A small contrastive audio-text model, trained from scratch.
Training: muon at rate 0.005, 8600 steps, batches of 256.
Rows from block 5 of the audio encoder, named by matrix and row number. Rows with one number belong to one attention dimension. Each number is 500 + 40 x the weight over its row's rms, rounded and kept within 0 to 999. All counts start at 0. Numbers have three digits each. After the name is the row's rms in percent of the matrix's.
# q: attention query (encoder.blocks.5.attn.q.weight, 256x256), inputs 128-255
# k: attention key (encoder.blocks.5.attn.k.weight, 256x256), inputs 128-255
q.103 095:419483469478480478492505515542516555492531520487494468465423523528524561469492499537378530511526516502483470414475528542494435487550431495516513432525496512429484473473501467562496483512533511487521500509561481524465492465460536532493557501499507517493525534545441507536493555508544435550488467546511504495435536552531435500493440458472493535530490479513563443472501471468467388430548
k.103 095:456501543495431546470488609386484501416537491556482543561414472611505515486478533421518462506511496429480494469543504508524488550498501552473505418510512553499568556493489451514502503513493473452551544491427480513594458515489467541498518465548543456590460495508524488548498503512455469522508455477493498527486479513554519460504504525488418482485494469458495530500555490524554529499497
q.104 097:495488540482488462458461502502502505494556507543485535488516560493454501452543460503530531491545479477495514556477529557455636557563479526490505421450506513450557515458540412499511489468579480587528472518525412522441509488469558561516549548511527552542474575483544456502447573465491512492543446455475546532542540484542471571558530537446490528586505485548518498548499489561485507500498
k.104 096:535451519478474503465534424431566487479451516517496497531513568534500482529427559463464568447434485510507528476576537432447480534454508532501464454501501443418504546435491537505531431544482487453503501480465493531547490490479453521519466474585563475490519493526487491518458485527466428449476528467496519458501559513509517478498520540445445484507446500479551573463494485543585504510496
q.105 100:449536502534478485499465519478486511429561538495595529533597524464564499492516510497514542463537539505541488551552505556493477638485536506453541467489462514440564478513437473474480553473467519493499465488526509589524405541484509488505575413453506500520485550539528460508516458517471499478517472480422488492526404516480503490485581511544528502417462485526530522587401448529504517556484
k.105 103:486526489446486521501507547525552518472476470486467617474526543590447466543502532486447517543472481552549527460525558514411517471362519522465499486465501535504579546454542527538550491540554491506493504492517496457550547526550542489543408505520517464502560502515412510537576542511598474500504591535514512492460533461490516493506490499566450561451540502463516489555562454495550474456434
q.106 107:498475519428521454523488495420544480572446461502419472469507523527458546524470549461456478521500490435467552561449488459477533481593408515508496552510500549470462542532536500536538489455513454508496507527511469460539489520503576473498540554548503533488419434487471477589561525463494441502473562469556530446507472512533535498577523435422503503528638523567499457541501500512551532474525
k.106 099:487512513497511495482535527457574511495415503567462544512479397481467472426447479494522524503428549471553489552519479532530490491555476426465466511419399533432521457524491530450511485537492498490454534532453517562495468509546366514482463456523544515485394430447547498504457494464450564454467526543442524521491501432484501552430488502406500481433449497450543493415458477472521515523485
q.107 107:529443516472424523501570469503521473528488480529473526442500554587455500533450488539546455551565437507453514480529496515478516496522499496479550482483515516522432504531521507488512494505554572464479424499466517525494555521486513380439527517487442544511480589556435573525519443483395511502516490492471531507539517511457414438499513477496547565483444527536516478504480461431542460557512
k.107 102:445439463497444559523473482519509477465437545466505597496416560569431482518538483513441560478567496542545499504575543556506535462560506522515527507529546552497510542554501461537539494501535492454414519493429541554506489496511470466512513475502480515455493467482438490418546482518565480513521474467438517537492441444509504481558462489458462451463437528514510537545515507461599548536485
q.108 094:543480456551533524483450532551502527528523491436510471560521505475540544575533564550472499546507510539504509502510469476566524482522505472491498502543506561512493486435514539524473460518510438510495451523464502479486454431586464515574468466533470485517473498469478541522493533552517497523486495498490544463471509540521449504486494541436565467424486494477516526513450426535556535516477
k.108 098:439540509471497600514507514486530477494490553516593513603520511454470376497445449483497498482486533497475519530522610499450526485510471550544505491509520468473438470497556582558518481495501432498505522456513487438534464530485545513504482520425417482537567528534463486502546518492530468495506498466490480476479529479536476538508426503460544457531473493483486542475537528468588534526480
q.109 098:573516473532545482588519445454546462587558426390484499500473490485491539539486527480439585527517567450479464507524509556525569474518541502505555423503516539535490452477512494471522416502463527498437517520544468514541487473529427495532548511497461499457433451531529551516531558517466602482514562461489540454502483483499524504437488497460478492523472467525473462437515546516499453487525
k.109 098:501500582503475509512454462517592463543503532482516519497462562474479470488500502483533515487453552596497399515435467468529532524464470506470533525549551530460476487526413434512445477483553502562442520546518551485515477535477559460477501556530552586555508542503437545464459477524529476467509519519507547503536512533565495514484472528567426485481483514460542583431497490441509578487487
q.110 102:464481514448493567582547483571508500474572503466450519474563579530467529488487491524502503496531538528507509483488488548481515557437519443640535476503490464502494474486546490547516528462572517478471506559566489513505536462476453478468532502475475588488465529520556492498538483455545537457518426547423554572469541561469462482480507452463546507508529367533561458579511454545531576465499
k.110 107:454490540450502485522529472474445496585525476501448560495477524466429502553492469503543442405502475496547466521511513444413507436519592562483474533451528508463490532522520515512541494414449513431487515497478483508496515475481511463541536545494437491434532450493380471552550419535403484531467551454483514532521536470502536490504521508489450370524511481492494572570481497494535439499450
q.111 101:556505501463457496513477491466482536491516559502526519457496483495546490515462574508475404494554500519487518484516485458530507486531524541463494513461547490535497549485503536533479511508501491510465427521491524493442517517558562468485508535501544498506565518497523439530465488479589468528513476497468494506525473500538426463537552504519511532476571458474565447546512438438499475552565
k.111 103:517472564494521527463596540482499458455472422575472547509501441538459584406522456534452512488527479507516521486518517467491511524485486513509432415458526548518535520475561483498554507564515380424496552478493511558552486545456455506525461437540522470508466418438488517502535504438571418540474468460474487466546482536518548531556525502457504496495492546535515519579544466508499502515513
q.112 094:528501522467528422474521460406539456535533475480531540478472489580519465496467508507513529454534448482502523500479497589429449580584531447515591526481506466482524510520428471559477481488480493449423523496521481523392469499454567501571564495460538491513541547555469544492505494511431456440492500500402498538469462522453467472496473484545459537548483520557457546525422464520505434455476
k.112 093:539436532496490441463512525576527490533509516511460540464427492585436506573557482474470527430520456426557476578564499534493467483464484471476504448542510531493467532491501558557586507478476508468522526556470524534522558486540548492538511547529569492451491543473529524487512545528521477532502488412512502488398470513542524456553542494586510443443465491561492450511438513474475481500517
q.113 088:511467545453447510521487416499513546551455491488463524541558462449498452517523482531497462518517479511526535529503530585488486441564530413489515468473551495480437455539521430516529464512527470453528474504573497485493425557462570530446489553432497535461499492500478517438532494499358514476448494549493506548462482515530523483526474462479523559490464498563470545541504521484527489457471
k.113 097:519421539538464460526487430482504478456446478497447461459493435528472474484498496466511503479536522473556447540491471482470476433518515528517507509484528532454483551496505469494557550532504509495467554459480504513460460462472441541485553551450482505486441400489523543507476544539512470571504532482518540545562504463528507478546559552469492569505507553481499445522497525577505459531505
q.114 100:473533466472549508509526497469546453524536563536446487475467465505496592449459474499565474587458463468525562516537556520528504499579454527509478492518477490487523572486551471530499447427523531507546444446538473533492549462513458518519482521528462479546444516479548476456502501464505399520553485447446454570434486449549484445488484518442514475470540409487490511489436485559528458547487
k.114 102:460481549512488485495461540492551450498492500434469499434473456416453537432538513540517509459531565463503543528585541479477512519447519522485533471516486483454481464472486530538484465398442476439481471499433558460543544442418428538509598521520545509517518468533459453510499440547420505546515486456489502441547572458474469553507462541559465478527537535431539597542514501541486563504543
q.115 093:450502500515483509512504503577462463490459477483528530519577471405500487433516538543462517436431509566539538516514418483477494555452533543501525542509490522478502524513430569553539516521536437487486491451435529511532538482510531463556428515450514461522569553532492486443464501513521516433498527529512459502523519413471511545494512477483557534545541430501501470565577519499495560493520
k.115 094:500437488443464529438435456534509528580497493413494529498509487471480524449508416514495449562523427456548485398470519411435530496483556558498400429462478434516542580496452538505490499478490496482519505529594496565556548501470504450482446608482557505506492516543474477481557508492503504453568541543471466532460507516522491487494559526466565442520471545534544532543439563535449479564504
q.116 103:498553525516583546526450529472454513562483545492562507524535504437547492456440503463484545527523493492501423434545543531472530476462509532474516589509498471538532489410505551487531474507497471510548575474571507456464476404511492507451432525524516534461514455584539536494434495498454538466573501439476433512502562442515540502431530521489536483540371497457489487550511457493493475513437
k.116 102:495479497495471517483489497540462517528554483469521474450564598520445519491534548608492480492533463494534451510441502499517491483439542499540476510441535494552485445447469470520497544490510525551537482493573504478473557531520488519397542515500494487586516555467455496494540523491568498521466534505583495556540465569504488506462547486561600484545562480478501473588531482536477498539549
q.117 094:535484517476529537549558468510507519446502453451492462516549460537523474504484554431527463458552534539499525528526470421518478516433485469420574509478463480533497514609516488489475521533510532487452518503479493617433537455513534486477430523465499514492480511543571575504538476532512513475488468440543436472530493461490472512513497502472550482486540489516514481562513532527492541450548
k.117 102:474426529555494491522499445469506469550488462501491508488444460443466530536441479484518429485541457451509562511524456536474551441496555525527467547503437469473488482532461490491513542475488516460540501527535564499486477457452557494531488498472528492493551477467439563501498532476396425489528467553558511480498457457520514444486513526556568461471433477598509510429478480435507481523503
q.118 096:505533499519530480433489477486536438522499476458472448563461502437518542473482517523455463491546494538508533550515565555450509527459542537467478481485511468466513586476487471552485497511504404457478510467609407468502428536501493465460523532507507566454559484534549517548494539461515592426503524507567528584540529493506499545484474504513499527508466528495492479509534455535475595559475
k.118 094:559587474480558445459483438431533500553483501496459486458580442446489491455493498506485510509422523437525511482465465448485539431485499510473469491433497564492482556459450494439468464549463511526459468507571431530482507539577461432512470460455490554454557437569547432498507514561546505453462497501488547492441500517524538524507517483523460491518446433485557469481497478470480495493485
q.119 107:522504504461488509565466516555478507539420413438534396485512488539525511520531487540508537457555484571545499547521439481500557502528505524556499450478480475586458442467498521554460491490432587513547443510458500575464444547530460501468525589435507480480497456517477531467529504478416513563543528588577553438567581481498543479524501524476470506484523455535551545483535479529536515467497
k.119 103:499493553460453537435487473553413442442435444556478462451484472428443485484494450470508499537487563542498476519477414531555568519501529545502532542471514542531481556576438459487539545542492520484439503546528538534471438512469516499567460454512505550454546426456524513532455530520478511487494446538523567507540470484508532456497500489474515539576473507572542569436530542489566482490484
q.120 100:501428520510491429463480498485437533439591503472469520474496532514572417507492474433499479483566525507466498507457432523468563483516437522448530519543455527462545472516501449510464539473517543434517477550530423577515459525487519545547516436463534508536520505423473491546492498465478520473455456485410473481512460537514485443477496505519462634495462421531571389527538533502490441497521
k.120 096:491472528529420560587529492460466518474537474487504554541528493565509511525568524507486527537453467546518480511580518528472521442463526522500437442537439507509553597513530522537540453568539486492513458432450452485497425525495483512523459424564511492417522544482490558530483460482515539511483542468513526536517469456517501518536472554505430524474526498507555501521490515478556532482429
q.121 087:572470488559473502537569536452555464554485530559482526471421513530496504448549397376528499536514530432582491524404517483534496531545502456491473461548530535432467519561513485459496590551507472461516551525483484472459464500508503535496524517479565496492508424498542542434541514507438470448451519516492516489431562543507502508501570444513535502518447520536504488495545461531533491509534
k.121 087:446490515503521463531496466425445525532509609494425552519497456493464460511555538484479548533475471456535451492487388552551506522508466535466520450503459444548505511487542538565503514553536555500511490529452481584428437508515433464443389557480497502592497481441462501480446507525411482472549540478532472417519460444504513485471469535538436467466517391436478504430516542510518467487510
q.122 096:547504416447522470519439508567464459521502489491465453427513526516571513511523512458490482515467483523534474495505479549499441529551390493492508505488471536558399460501560493531479500507521499537534486596475433513494490435538533510561523547464487443538525504507487453534429537432440538485505512458564473555529472518512530478532442467468499564514534522511538518528566468475487470448571
k.122 095:451503586482501538519497457502493527503535463594455524475536569462471510484529583462580479600520505495468554419545516515499502589475516542462487471462438532473471548435465498494521442531522536525475544474454553426514487581465470502480508429485512555536495467473579421575543529576493539492469470518545533483498451551524499498509491466427467500470494564483493477509486589524591527510470
q.123 089:505487483538452489480568535478508557526523470576531566486444527487467496490543451610504481497538488477496570532442443487498488469495536559521376426498485474541488442482574465504530479516533496487578543534471490438507467510491543559466512520513475493484495469472409442494456509510502484503535526514551540514490454498567478556479472463547511465528493505484504472476558509487588522430557
k.123 094:512492532529498510543479491437476489365520555496504431476558501485569420543524503463553523558534474475532503537449539461531452552506524480489516465522505510487552457450487483526491497547507469578444469507491472531488422503478488542493485449527496455528520466502557499469419434529453463496485475514449485551544439469515486547517452502448461528508437464518390461521543441526457477497487
q.124 103:506507514585516469500481536454510463569501458522533486511502513436519565431540505519517466506550510500567410515517455504490553556478526526509501433557526506451567570491511596576516483470581471478553485469487476500489390506486531511508531526551602537443508482515520510475559463536452489499529488503506457516495520497565441493454608506413476490506509444455451542414531482529444471599450
k.124 099:498544521492468515418467478461541555509489478500517527458563480534502494466529484534464518495479499532513487491510523469481473526431463490532519440401421480513554448536514589518552458432504541502464446497546460533456446505455462513536467506507533485498529416533498487515497562468588492543515517540460480463547547542571492431483546536539524451435495447453456518465531467467543555514487
q.125 098:435470498536528500473544503431457589468520480560464563547457433480427464482578462499559499461458479480473561534489487550558507477505529537484491511465485554470532489568519490517472511489493461537459507511479513482534426484488568540542438460513499520553471504531478487476488477498507429477464481491452512501503503484523436448489424474470511481490511427473502492466479534399481486502506
k.125 096:491490465548522518458508535513466548495491452446516521503500446479526460509516454501512412516491459454516489544482502459571428503539478488515549502544474541495507379459487502515456516458503464544496504520471440496469484512527491464510521522544488533470501551574539532509522417569477498487483586536494553564539498490550544537403524570462471529519521405472546542497419472519468542489500
q.126 102:543469482466464508490452472450496486457473601471430559482506535556493496467480508466572534510565500516524447485525517493479562450548488568499561492492514559588521529557525514465482519492458490554471453498467480499471501483467511463551470436474445435588459487525504522493536534451465484496487467450488413452450410480474457467428524559457461610463533566475494536451461500502459440466475
k.126 106:476483528517495541485503497559519500497545461498486550487494597512492540459521457546495526488441570539445483484484535552520527493504533508574471512512472510517501418481536483503568428469573501465508516551412520477490519532495523490495544428485582590494480540438541543560508502472559525537486453475501508473496500560489485526518486415521476533493485467467450521455487499457479575527511
q.127 101:498456523498521501496531493525425496515503529534479456456480592492452468559473501507486465456550518478501429463516579530472582562445456453554461529503548430523499490456519525467524476494505520526579458533536510496461587565485477572540514516513441569435604496433539462496488485548520580513540531544490575502442583479507502461500465512560445540484460470483525491493510505498481486539475
k.127 103:481547516473442500472458494519479516484581575517535458468580532477594537566552517577507516508482521539497530511501477526498477495528498566549515484500498547470526467514521424506479470502504491479528512455526425542554534565509481490540508525532513439480521488539521500464506483494507516541560500487450506493525530534521461544475599512478486486583532515504451505563531466569544438469482
q.128 110:543521505507520501412497507522466473437472517566428470520488491474531581425554413466494541439481575498570490490509493517538484500509481495521567464470538475561435464517436496496496441514533510550478440532505501451506532504484530493528510499482521540541487537545502428580492494473502521564417513511578475463492533528534476505534452495457539528491493573535518473528498471505432522486481
k.128 111:519492472454530522459517492505475555524484515500463524526497527455483470514555502484554487516479549466543470503442451539489529423445442604425469549572505490555529480598471547478491587461556566520514561516507430579513566532540510481536439506486492456486455442451506552512495482513490557526486544546498489495480466474409572505487451511567485535524584467421571530474541566498526498446489
q.129 114:537492471465489457481454489497547485538508469452504467478495472462459538442483581536457551479464522501416554570469541441566544468491465512489519522492536506491437471528456498488550511491408486488429543442410476559488463568576577498499435475473456452576528591486453578496516438462523437516489470484466506464504453491493467477500538563485502444526512479566503526444506573525527494478535
k.129 112:512443515589416550528512471509511458515443481488506450499484451571505523531539483477423458531510569570487515432545519547506512521555504464535586487457423484539492489458458500507540581525558495429567414453548553478575505465456488514530546452530542459510491505501511472435480476517450451430513514484478464491519465532516536466485469434491445377418506521475507483503535475500542472516474
q.130 106:573551475458449437522503504518582449466540433511543538447547574533402457493524479514515433537544471518477445492486491520462533538519458486506488503490524475430499599498459489451517495485500520551497474413480488507521519563432565524507481502532505516488529578494501502521537458521431486473433497482499470488479524486538465520494549459558481421502540495463584512519494506415495504552540
k.130 109:512494560493454492553484458505440507472528456490493482490472520503512446568501528496448472508461489446517511526479534489529480499522485540481516448408516513453482519493515423439434536451484533489495462499430561520521487449501471418400483508463572552551549482545478501531450501509527550473482591504584535458483453489483599516467466541559476464505495460503435564519474483437539464441519
q.131 097:468521412449466504486494490543477529501506498447498438558531551531578542486473453535567486546491498513509485515443470560515525522525557530523472539485470497487544510454517515491526526499535545465550527468499489484524551538426552466517496448476499564565530511423508534467506538464416508435464442536473492522549555513537436559568537514525453562555506501470544493486563544503541473509467
k.131 100:496490504513553519490510456506568435520430517444516517474473443404515495563445550512501516492590509476566565555460547492537455470505434524528468521453482519494500434467438496478487522388403516554532448401532490508526494473439502530486477548500531507525503442560529489507520535513513503526535456455543550530484481505494536469454493502516483505535530405589397502470520531422486472462548
q.132 107:472488445490533429451557438416470462546483557428440528455510510460515453445473533515499476493534409501502465503530484533495564521472583526481491487509488515464587576475545527485491511564442446462518506527496521489539426460541481488490416513508515502620426446479494487526505531460569421436552463474513458512536563428523475465524453529425509527544475448533516501572435481536557536492525
k.132 104:484553479461505569537494493534501547545572491475509433515534481453486502538448506486543446527554555486532479534548551410478464465567551446550498487549504434553473505512545473454515482510467494552558481506441515408427537457524508445466542459440546503504482578559556554446556481484532513467482375497506466483473507570486462477432485540537461414497537517523454495508433494519468463468509
q.133 099:538468499517501531507570493509478631506566540444565447489473539508496555406428531555490549518509493466461492561549510519508520546519520499511468427530489466542477506422459535495511515498496446512439456536534535485483503493611500493394578523514498531510557471465528510444545510485491515551498507490530554521571503491514493534466517466562503450537536493539580534463482535510516461496533
k.133 096:440512467422481498512511492502565479513450528505538483426518465500463486524533542540488485507530537556547457484496500378443509576442507445552500511557504449416460505498529446543458491589511536513452474518422509514481488509494476476503577576490518448480487415551459515563448495493494551474517458467523516485526589546522513539506447504512483584513497491496488485541469508482540560464416
q.134 092:527479524521452545497400511533484551491503587531504545469434530436512556472493526553522544475479537529517503465492610385483584490467462466481527498525458492513493496508508393530444506551550498538538482465515494517481586471529475514506506547512524462468534500433493536492473514503422490572459495558448520493517453510499423512465499531496536588397558521493572508489430445485557480527510
k.134 094:414471531448474469551461493453502507485483477471490522557455507583501498523475577414468496520464518543546525512498533502514497488449485566461526470469517545518457547556432554446527522536483552477428490463568523538495435534512416497493456485560460473549571502517452430471510549516484535476495506513526549481547497480502503444533418633504526531534523538482493448397491473588518519487515
q.135 097:548509498472554531450492459409485454556481495564576508447558512456590500479599473494507494523447506517426512502402494491481516512430521529452473485513462548443539597512565445525565489460550489485591506473523491513487442520473495524463573527457493504542477566486534459484513436510522472469473518542428559571524482477467427476561498431448531533472511466524499470503463517606526464508534
k.135 099:500433538460490498438452527563461491452486477488494483534533455507516570515475516507486532487522512511503498537504562470464489513462546505590501510471480437529462479428535518523519464481493420443484554528447554482536542469536525546489528487537541525534537479492433510551537562534489455524497413502495501505522484497560531495539494456468430399515588570432469511537519461436468455574495
q.136 104:440444528532454457486504398461440481470466515480490553455538529428515552481461577423517546488504482543487473485510431475534511476557547463502490552430485483461507477486482537532472624500446398479503536474465491499530483508490577529500462520514582544545512470503494565487580576507478537465514470507493459457534481559522521503457536476549548512478532577577518516563505537511532481462535
k.136 107:519547454530484515560457464470540506487514506486486488528500526458539456488526478430411497490469538580430475498496492464461536476516462532473475516534476494495495511523500442497537498496450497452509514456522578483497451531511474427539580588517479463503431473581530499521479486526452441468534511420499448496527563510520475492520519485557604392509490474502464491449421425538487521398469
q.137 090:436473511431545537559504563512489518473549545512540500436535550487467481469431563445432471495483490466524456556438494453500489532511521621484637485544488510475469544458541519495515521536480516473553434442531518536540500458449560510494506501522530437482498541499519524476541471517561438585472541484495539562458478562449501518535490480496551452462552487446561546537523427513474487498475
k.137 096:491474437503571483437449485538520489447458436531488498519459456589496531553457436585484542464478439429583432493491507493484516484461562539453537508492436544519524556430554499573448453585529544496471465482500519516488497512479503460498490514424520487585565473472478520492514465481494427532535520450481522489441504515506499530564516485565469523523540536446503541495423533460524515448507
q.138 095:501541546519546534440539487496530480533460502516533465557402448519539438501499516523487556561453551544539484556456488536483486527506483501487532509483539593447521534468473585488483587476552524453478522594469491535474411485514544501541484466540550475524551490533539537548493493500507480510434560453528577479488527527543464492478509504507560541504482494553441591531559531545461455533431
k.138 102:468526479431454505523562514501508491479435422515481524435535435397547495484548517495468506528489539457465449502422538555477496525573503498493419531537549460511533471553506564503528537521585534480506529440490503474527475489492470392533559543545470517462433567454502537491512409484528469517597537501536462504510558480490507509486487532529522513462496552501558568476529519514531436496500
q.139 104:588495484499455477445559530485580555497440572454534446473549529549511489455451509434462518508519563610516490568452452516486471504531435540492535480522460550569404543514522520463517457496490486499595492495473496442462487465529515479481599498492579510485477447563489486492498564523553490498497547547447498491473536485444461452543461522485501460536442423558470498568487475509459495458439
k.139 103:513491447502441436518503509529512517573512512533491503468518516478478542524463487498490559473566553517539490460514523497497488490500559463562521506501504431513518470496526531532416481501496504472507530493471501502490547547535552494456558491476488463556543508497552540494428556471604468463523447483456477498456496509572465446459455475510482570521463518466556540517543489437494432575497
q.140 096:504515496468498569495427518465467506541380564523524508522410485569496479519515408474541474495459514468505490519532520489495487506528559489481523555581489532438502479558477476465445506507467468491520537534473487565541560522430461526493499477469551542527550411421470499492460487579449507469460508572436557494477500464473480492528451453503482571500423500510464523532517504459421533496454
k.140 094:497468591498538471556468511467570467452597541455402464508507519535539514518474513562569497503485486513499438487459480536515451455531485464544464509489522518547562532531426529489507480506485524549517452456486458472554502522495491437442455464506456547524492478519525486499491545506496542606455534435583548528461458510482490485522481555476513513473583549568476504479511561552540484462455
q.141 108:494527485440558448537530500491474482494478503506472522493500484504528532519602422540499506513450509507440540513516569444525474451599539515480483474443482483472530528497459607504464577459477491574490546469466560465543586558462606563489444530446548480476480549443463524499493519467487524453461508416506527512463478459496448477484454501596517491527491485430432473544498449425433451566514
k.141 101:510494562530506536571407503443550576436451585486527459532504545408430471536479568494498542534547447523523482560519490485517468439532494525490460474517474528473468527544544491500519517516518521436484507515452493472512501522562482492500552504472536524482491472495509491465553475538517463503456432484478513507448546438532471541479476498467445457506552444467499564521523533525528444432495
q.142 094:518504465448576458528464549430510512496507509473537449509506532477493449470500521565525425616530537451523478505543503493495486511477548571472436479537490514496447424489502509572483535506598463556539546517526544540520541413507494485495467552486497467447512552486496439530481435471590551487527508499478528436523439571476501569506485514468514436570533510493502552454523503529486525532531
k.142 095:467529531436523532517450551446553520491500473564437530495548558485473483522506623516484543533472445481584560572490473527594528519510594431459526455508512504470483509513514535462483460544482412589433458578529462507519564484481421509488512447500498567490505534574468535533459486467474516492503428462442458489540493487496535525449556520483430581558517496544453474492477562449500548569497
q.143 097:495490492455423467540490448488519541502524554491554458523593532462476416517458488538493513517501537523510502565526390507467502449492520456517576473503463481501471483508535444482506511523506502500472511435392449465460552468485587468518566601536529422439478524481498496558471480526459427521493527482506457472488517539459438516493511519488503428445509530479541501424496519525562477491504
k.143 103:511502484510505481510427467497477440480527498546512484504521507563523546509476503466510549427525493470527555527493533536501466495561553506449475527468528550540491531397454555477500424524470430500627517494533575483526544540542466474552487502469486579576460525516587444498435553473486469537513539492488470485505413476592508531544501424541509498471496499588481455491462505471457562550496
q.144 100:479461499467506595468535486532578474516474539570507530495515510452442518529435464470485569436469508519523484510449531446489514530517515483505477498473465482474471534530520485552486539506462536465519519603507479462441505510503484537458557492531499438520472448510500550564515442467490532468458481564479520509523550417581529481539458527503526538474553514550380521504481433511564557520528
k.144 108:437466544551515536467432495529500514516484492561469448492482524475521531449462545587492524557484504498492450467510550571506493532495476488473514551542570513424513455495469469515463492458495463515539592429473533493465504436519528493536463470491528484477479479497508587493577469503529520563498542447448523517494481546510543470532422471447478490541396539547462495522478497474531496527507
q.145 101:496518572503573474477507501485472563439533458566560420473495484541522530490507449496543560479470484498488584562495459478508408523536446525511407572553452495560501489551473558481507499478549459510387530503447568531421459520511490508493520476431484533458482547476454464521532486488496494537460591535557510481483489510556514490516552527494467521503503488512410502477523537459508565472565
k.145 098:485495490487511455420534582578554473474466526543496556523493452453557582510538535498496519488461543508549449485460516512471528518469492504473478421493467537508509536537513451558512443489568526479579450445583564513490525526532443577574577501489430490418491440454500467509468425452529611552536537538464466556457559538540525590478535473463501519435441454475528506563520485477463502499514
q.146 097:468471460490527563483496546466571526542463559541499460548453487470449474506478534503388480601502511543540437521526483532498510551401503514515483452450534436475533543483500460613504475464461468415500497462487489464493403508522555480472430541442550477491531469569515480504500513517539503536467523532463516536489476526498571504465553494446442561532440492480421562479509467532482572492495
k.146 094:457494495489449441507519449539564494468487522462465461503554471492479445472525506528498505465503531483534576484501488452524427576533528507529522484483485496480496526511497493536471382471498505508482522543421536554459506519489473427449476517497449439472530557537438544488470470462501515519545434578510505534550492517448506506523551517553448525469497550491565496561551568533454549528469
q.147 095:579555524468444405463600450458522468534516555449525504482541512432564427586527503487487510452480500538505442541504479557421478487544527436534509476446550555475509467413558462462502479538460527494496571485469561490505543444449506487492523451507490415494509501438527474439501534516493569476509494545548505456553487473475491459560436455528478544534464437447425486570463547450498447451353
k.147 090:452572512530564567534444550551492557473490491485431499435507481522516518554488464444460504432516484508424530552444510492536517486483556457477518607522464512442525536475480551460456419481478491488524478490505524446503477547516510500599528505511483515518537539493538543541451452535577524562487481546466561502560506448459515500495447455517482442503478530486524495479492515430514471476506
q.148 096:506506509521506572527539527454502469464469502479462496471447551549577524450469542495492437566496500545467466507522447524437465501505542543416522474529416519462498527531508543536567487539520516505578550481522535442486553446486488502545564490523498497445516494534563535486525528569521586524432607452490486473578534520466467530554497509488451544563554509472446438545476476480486497487467
k.148 096:526435512445499423441487518503441508369485510512463553395511500453560491511464425541544459489480456495485470501458508423509475519526455577480484499521509466501465531554509514496455490509499515405481490480494463467456479514517457522461580468494556486456426525466453544484473516529541478478509486566474489547488597508524475536487468499568556461499434489524533496489487529456446512553533
q.149 104:501451432447516417567480529537530445508457474463469429530500485492474488576411481497532520445569515505553506587499514480538508515554541496528568470514428456517471514479456485563451514441455520450521438483468552428460536438487506498536498555503488483558480530516509548519493548495532467543521498467520420504543505497497495570477544572491451456550477508550430455460525513461526447506532
k.149 104:487471464521486481533522451471537518555523527531511553459533594465489493455516514497487486503586494518526544503532469491544498440541438391480455530503491522482534491479549536520526546594534436450486527511543559457464536529578477490480439531512440483479406488494525500499509494467493482515508493457488428542570522482469368500575527570478484573555465531573529506519474543500508530435484
q.150 099:473539447511514446459534487539407424498419552546419540474535553545455540454578441457443494512523504513553441489479484502522449504534465511430492501459514485533538585522525512543511502519486523522450522485441483543532542516492489482606535484513493516487540493557438537521487544497406454458527520491457479546538527532465463487500452490583636524492475538503434501571567455438562530508485
k.150 097:562495487495560515597531505508541571545510494542514481549477532529463530508510487528581511448438519476528479512511479511392489453568537474486511508528478534479554491499411496500458494480517551455601529515458537452520559447486540464448508533448479489549529531502475454440546552530517503567481486559512527552404552472493520514465484501529527485467509522513496530523474509479513464461497
q.151 096:494497498475532594536517578513488531463520513493457463488545514481517497527468481461472487421493487477421495492439455455552477542467531527560539554457509485531500523445482535495425500411511504548558444501535511464530447506474480522434484568495527446567490506454531425563457518491521503499510492499466528526552484437512519438550432419517535517516482459467510507488460426496469593518516
k.151 099:489500528534483555511459500565560460546512459585490521444520534520402561493493563530490554479559463529572493531555460457443459453487450494506509495538458529509486492503525500533509477427403474496458461569447471544476470455470513488474452457480498581475464495465492518468516425521549509544569444495501531567490575502480498495490531569521470556524582446507478479523522495452513489465497
q.152 087:481539536538484494488491489522468502484525446515507574462539538497541420496477509461531466550511485452479442536529459503543548464481447549535490572502448524533506520562508495527511447464457471533570576471442567567586550519539488520476489557525594514514473512541422486519518424534512494479521501529465411522416416479480489456511518542537458536417486489561496421547480436504367467457505
k.152 088:481477480480492430512538522519497512500528446503438511542539511446482538475460476484565531443520491510507517600461467514587492432486512540501520458489497586521521489475520437509594493513487506560526485436502533494561516547515503440547471480478567496547475530454528516578508507473522559508492526447541504442433503464571508475574533455442519520461539474474524532441485486540592487520470
q.153 095:527526482483543507458510502453518586494529561488477476502457503462526486521495509521501461526455536467515505521512493477487515539533492508482450506547511521581512541441461556538525468453568519529495538436566482415457448524501418579466431535464547519567488521526503419483489549497494524548481491471498547501466470432475454550509455566494470540567560427499523421465479487524462504506441
k.153 094:546484536488482466432493533517550427586491542502557466525498485450424433481518537550527580503562455490472488498522568461488496491480453476528568468516483467519531514476580509480474473494473528566442467530484380490496489542522504513519539487433499484422608520549446508433501511508465536544474461494458532477444544522470508581478483535476495530465551499543545581479615487471540544529568
q.154 106:549495573555482561479540490553483553463491550467538569518508537566510495538483451514516422514520401523455403547511595492509520534476494496432476469535541470520548458550518565469520513488447490533486412439519492502523500519541473507568499523436402470519456564482548508439503495551433479497496489451500484485521463434473444495467501503460507516433410479519491551533525489443525467518484
k.154 104:438561435502538537480512480555514546477478493511521405542530512522511493444494477544605469501566492518507467436569498511499476559461519495497441533441481490499471537456484452532492461488501507489556473538478479486490464434524490540422532506410482515560561463443532523510494446550439550515463456522528521530448508568537468500484449502500527448478493588407573499504542472461476519465448